{
  "encoder_arch": "xception",
  "model": "contrastive image-text model",
  "dataset": "single toy objects rendered from many sides on busy backdrops",
  "train_examples": 101725,
  "image_size": 64,
  "grayscale": true,
  "crop_scale_min": 0.8,
  "horizontal_flip": true,
  "rotation_deg": 5,
  "tokenizer": "char",
  "vocab_size": 27,
  "loss": "sigmoid",
  "embed_dim": 384,
  "encoder_norm": "layernorm",
  "encoder_activation": "relu",
  "encoder_depths": [3, 3, 3],
  "encoder_kernel_size": 3,
  "encoder_stem": "single",
  "encoder_widths": [96, 144, 208],
  "text_encoder_causal": false,
  "text_encoder_width": 128,
  "text_encoder_layers": 8,
  "text_encoder_norm": "rmsnorm",
  "text_encoder_norm_position": "pre",
  "text_encoder_activation": "gelu",
  "text_encoder_mlp_ratio": 4,
  "text_encoder_head_dim": 16,
  "text_encoder_fused_qkv": false,
  "text_encoder_bias": "all",
  "text_encoder_qk_norm": true,
  "text_encoder_layer_scale_init": 0.1,
  "text_encoder_parallel_block": false,
  "text_encoder_inner_norm": false,
  "text_encoder_positions": "sincos",
  "init": "torch_default",
  "residual_init": "zero_last",
  "optimizer": "soap",
  "beta2": 0.999,
  "learning_rate": 0.003,
  "beta1": 0.9,
  "shampoo_beta": 0.95,
  "eps": 1e-08,
  "precondition_frequency": 50,
  "max_precond_dim": 512,
  "one_sided": false,
  "adamw_lr_other_params": 0.0011,
  "max_grad_norm": 5.0,
  "ema_decay": 0.995,
  "max_steps": 7800,
  "batch_size": 128,
  "epochs": 9.8,
  "lr_schedule": "wsd",
  "decay_fraction": 0.2,
  "final_lr_fraction": 0,
  "warmup_steps": 390,
  "weight_decay": 0.1,
  "adamw_weight_decay_other_params": 0.01
}
Rows from block 5 of the image encoder of a small contrastive image-text model, named by matrix and row number. Rows with one number belong to one channel. Each number is 128 + 24 x the weight over its row's rms, rounded and kept within 0 to 255. All counts start at 0. After the name is the row's rms in percent of the matrix's.
After each channel's rows are labels from the 100 images, of 14976, where the channel reaches its highest value: "strongest on" is what is common among them. Only what is clearly more common there than usual is listed. The data: single toy objects rendered from many sides on busy backdrops.
# convs1: first pointwise conv (encoder.blocks.5.convs.1.weight, 144x144x1x1), inputs 72-143
# convs3: second pointwise conv (encoder.blocks.5.convs.3.weight, 144x144x1x1, transposed), outputs 72-143

convs1.25 098 [126 109 168 156 113  93 102 121 117 183 116 106 112 108  74 148 135 138 171 146 206 232 145 107 126  85 119 152 121 107 115 137 118 147 144 128 134 120 135 118 129 131 124 122 116 123 105 146 126 108 145  95 103 137 129 131 121 124 114 141 134 133 119 160 127 133 133 148 131 126 131 157]
convs3.25 103 [139 139  88 162 118 147 127 105 144 191 173 117 150 139 176 169 154 128 124 111 118 108  73  97 112 149 119 179  93 124  86 129 167 131 165 116 146 111 130 150 118 131 144 156 141 124 122 109 160 107 101 119 108 132 159 123 127 137 119 118 123 102 112 110 102 119 137 157 167 140 147 154]
strongest on: bottle; checkered

convs1.78 103 [122 109 123 104 150 101 178  97 139  98 123  94 141 138 182 119 133 111 150 143 164 140 109 138 169 154 115 176 132 134 119 144 185 112 120 156 128 148 124 125 103 146 136  70 126 128 124  92 131 130  94 124 112 115 140 129  90 145  93 123 131 125 107  64 114 148 142 146 115  90 129 141]
convs3.78 092 [118 153 107 141 134 117 125 127 124  90 125  92  86 136 112 159 143 168 159 130 148 132 148 133 132 132 157 131 114 127 110 173 143 125  77 148  87 147 131 137 159 122 149 162 138  86 142 100 129  90  89 152 178 130 157 140  71 149 126  99  86 124 140 130 137 141 158 122  97 155 115 159]
strongest on: metallic

convs1.14 115 [120 166 102 115 151 104 131 116 133 145 136  30 139 145 126 108  56 102 140 136 116 149 129  93 152 126 123 126 132 132 135 149 180  91 154 131 121 121 162 158  81 154 102 122 124 128 200 142 106 116 161 143 120 133 125 161 122  93  93 104 120 143 159 112 151 104 129 183  96 129 125  77]
convs3.14 108 [172 107 161 134 121 129 117 125 129 116 162 167  61 166 110 155 106 144 139  97 156 104 114 223 120 126 133 141 125 106  99 134 114 120 118 111  72 166 130  69 125 141 160 119 107 151 146 131 134 104 157 137 177 136 133 119 147 156 133 139 140  92 127 137 103 150 107 105 162 134 133 119]
strongest on: checkered

convs1.126 103 [155 130 111  48  92 116 131 174 159 140 154 129 122 134 114 145 132 115 165 101 135 113 120 115 110 101 189  96 128 133 122 134 110 126 115 144 123 125 150 111 126  79 119 128 119 154 105 111 140  98 155 100 142 121 105 158 116 129 153 147  99 119  90 122 148 162 114 132  95 101 141 115]
convs3.126 117 [132  75 129 123 159  83 123 189 111 120 136 146  95 122 120 123 133  97  97 121 118  76 127 139 123 107 121 103 111 106 115 110 127 112 113 156 141 113 161 119 149 111 114 119 101 124 120  85 138 133 111 170 122 126  95 112 135 112 153 139 117 133 133 114 129 112 110 128 142 168 122  73]
strongest on: barrel

convs1.141 102 [144  52 122  82 127 119 143 114 149  94 131 194 131 135 125 120 110 141 129 154 110 116 126 146 117 145 111 128 122 112 187  96 140 144 128  87 127 128 136  82 104 147 174 165 120 113 142 127 180  99 152 130 130 128 153 141 124 137 139 141 139 110  86 153 177 129 171 145 155 130 139 128]
convs3.141 101 [111 106 163 107 102 135 138 118 112 178 128 136  72 106 146 134 101  90 103  93 126 186 148 147 130 151 140 107 106 133 140 128 140 118 132 110 126 184 118 183 137 114 137 166 136  92 145 102 109 111 164 130 131 101 158  99 173 141 120 118 110 144 131  89  92 164 127 190 108  94 146 120]
strongest on: checkered

convs1.116 121 [128  75 115 186 144  65 147 147 147 123 128 119 115 127  99 108 147  88 134 115 183  78 107  45 143 153 118 201 164 102 109 141 105  97  96 102 134 136 146 112  92 120 111 143 104 166 123 112 122 105 120 147 136 128 156 148 139 124 105 130 126 142 102  98  96 158 113 140  94 101 127 154]
convs3.116 098 [142 123 115 112 111 133 127 114 136 125 161 143 161 151 109 126 135 134  98 119 129 167  66  85  84 124 124  70 167 162 115 118 142 126 174 149  98 115 146 125  59 125 135 130 142 166 125 102 148 149 211  78 130  80 147 120 143 133 113 164 143 118 146 108 128 130 146 138 136 157 192  94]
strongest on: table; ladder

convs1.64 105 [ 94 109 151 119 107 134 102 164 120 167 110 118 170 191 117 156 124 147  72 104 116 155 133 134 155 131 164 136 126 147 106 108 150 111 128 166 134 107 143 172 112 119 153 164 110 132 122 146 156 146 164 112 154 149  80 130 137 123 114 106  89  72  98 109 139  98 137 131 118  96 128  80]
convs3.64 104 [127 191 141 152 105 103 125 102 124  99 128 145 128  72 103 105 159 145 136 137 137 113 160 109  92  95 109 129 129 122 110  89 133 129  46 141 140  70 142 117 199 141 193 136  89 126 137 156 146 130 107 134 112 100 134 125 117 130 148 133 117 129  98 159 127 129 118 149 121  99 126 185]
strongest on: dumbbell

convs1.120 092 [103 151 137 138 135 169 100 119  94 138 135 137 157 135 110 126 154 119 156 127 123 138 179 136 114 126 119  96 116 104 135 135 139 133  92 161 140 129 150 134 145 103 131  74 104 176 113 155 155  73 171 144  90 144 138 123 155 138 116 144 110 118 147  90 139 139 141  98 150 122 120 119]
convs3.120 103 [135 138 135 111 177 123 172  67 126 144 136 115 108 129  86 141 102 121 108 162 132 131 186 150 155  88 158 111 123 126 178 160 157 143 155 142 144 166 144 163 100 130  93 167 125  89 122 140 114 157 126 138 139 116 156 160 147 114 121 145 129  86 117 118 148  68 134  82 129  81 118 104]
strongest on: from above

convs1.23 107 [117 138 154 120  95 128 128 138 101 106  99 116 125 124 154  84 173 123 138 124 126 138 160 121 150 135 133 140 157 144 124 119 151 119 127 151 141 139 120 138 108  96 142 165  81 132 159 109 135 105 137 137  99 169 159  88 140 127 139 143  99 125 151 164 165 131  88 162 172 156 117 110]
convs3.23 102 [112 137 146 145 112 125 114 104 125 132 101 119 115 126  58 119 131 108  77 159 127 143 119 142 122 147 178 165  87 137 161 127  92 125 136 150 104  62 121 133 129 141 101 130 131 151 144 143 120 155 131 139  98 115 135 122  96 132 128 136 132 110  83 139 113 123  98 112 136 109 115 106]
strongest on: metallic; barrel

convs1.13 112 [ 97 117 149 139 154 127 160 120  80 134 134 123 119 115 104 122  97  80 166 139 101  93 111  85 111 120 138 202 143 112 129  99 119 137 143 130 131 102 168 105 125 158 123 118 100 136 133 103 154 130 169 128 152 125  74 110 127  90 115 137 104 135 100 118  98 134  99 181 156 114 123  99]
convs3.13 117 [179 103 168 130 138 125 116 153 107 101 170 123 123 134  74 141 101 116 120 121 134  88 148 140 137 179  90 133  92 111  94 135 120 132 157 136 128 119 143 109 116 132  84 130 132 121 132 146 126 160 178 148 145 115 155 154  94  98 121 109 140  73 130 115 108  73  96 146 116 152 142 136]
strongest on: dotted

convs1.94 096 [108 111 144 122 143 118 155 131 135 109  98 139 138 126 123 155 129 103 183 121 134 126 124 146 127 130  87 127 157 104 147 187 151 139 115 192 119 135 161 138 125 146 119 173 124 131  98 134 167 131 128 141 126 133 111 125 114 107 131 136 107 113  85  74 100 134 131 165 137  54 118 124]
convs3.94 090 [140 148 147 132 151 148 158 101 132 127 101 131  53 127 145 117 117  95  87 160 117 145 171 119 128 117 124  77  84 100 132  97 143 112 138 132 143 131 114 106  96 132  93 143 132 136 132  97 146 156  93 131 136 115 121 161 132 116 135 152 140 103 119 102 137 101 100 148 119 152  88  61]
strongest on: trophy

convs1.67 091 [110 132  82 154 112 225 171 138 112 110 149 122 118 114 130 140 106 130 134 127 115 159 102 103 119 119 152 149 127 119 146 109 121 126 115 140 116 120 154 115 152  85 118 108 142 130 117 159 150 137 115 125 117 111 135 198 136 145  94 115 136 100 145  98 127 156 139 124  91 129 121 113]
convs3.67 098 [118 124 129 122  82 131 128 155 126 158 154 113 114 131  85 148 142 140 139  55 122 144 192  86 139 129 130 165 118 151  99 143 155 146 110 165 138 139 136 107 127 127 187 134 141 124 151  62 126 143 134 136 132 145 118 166 169 129 141 145 121  89 149 161 166 133 142 105 102 122 145 121]
strongest on: boat

convs1.37 107 [ 78 134  94 103 146 116 172 103  77 160 130  99  94 100 127 127 106 150  93 141 109 121 145 135 104  91 122 143 164 113 158  74 115 113 137  63 108 133  82 105 131 101 101 103 118 123 125 101 135 205  92 115 181 178 144 107 124 134 133  99 104  97  81 172 138 133 133 153 118 120 115 152]
convs3.37 104 [158 133 150 120 124 105 131 100 113 157 135 138 119 140 114 119 117 125 135 105 130 163 153 168 118 120  97 134 128  78 108 143 158 125 130 116 131 128 135 133 117 135 102 156 114 177 115 107 118 124 174 111 170 108 131  95 167 120 131 141 109 130 137 108 142 119 132 159 188 126 118 168]
strongest on: metallic

convs1.106 115 [111 144 121 142  94 100 142 118 101 128 127 120 147  87  96  87 153 117 150 152 154 136 133 127 109 145 156 103 129 190 157 115 160 118 120 129 118 222 135 132 146 142 133 151 124  85 154  64 145 152 125 137 128 145 125 135 126 133 155 123 137  94 154 132 108 155 143 129 111 180 128 157]
convs3.106 106 [124  79 159 154 118 125 129 143 138 122 133 129 153 102 130 119  96  84 135  85 138  97 126 145 146 126 136 137 159 109 118 201 120 141 122 113 163 157 139 118 120 128 141 113 131  98 124  97 125 102 142 147 148 147 117 126 173 122 108 113 205 174 113 133  79 143 103  96 108 165 124 146]
strongest on: metallic

convs1.69 103 [153 115  61 135  82 148 118 126 148 134 127 124 128 137 149 144 119 130 103 169 136 129 115 122 154 137 143 114 174 144  99 124 146 107 118 106 128  73  79  95 135 131 116 124 161 113 175 122 118 104 104 134  70 176 145 137 107  83 107 132 113  99  96 137 152 123 155 171 146 113 130  79]
convs3.69 104 [115 118 132 139 119 125 135 146 140 134  89 124 141 125 123 139 147 141 109 119 143 117 118 145 110 146 122 113  85 138  95 102 154 123 135 127 173 145 147 163  90 144 164  95 119 109 127  57 135  90 114  79 129 124 124 126 116 140 115 112 152 137 179  91 112 171 125 139 138 139 142 116]
strongest on: mushroom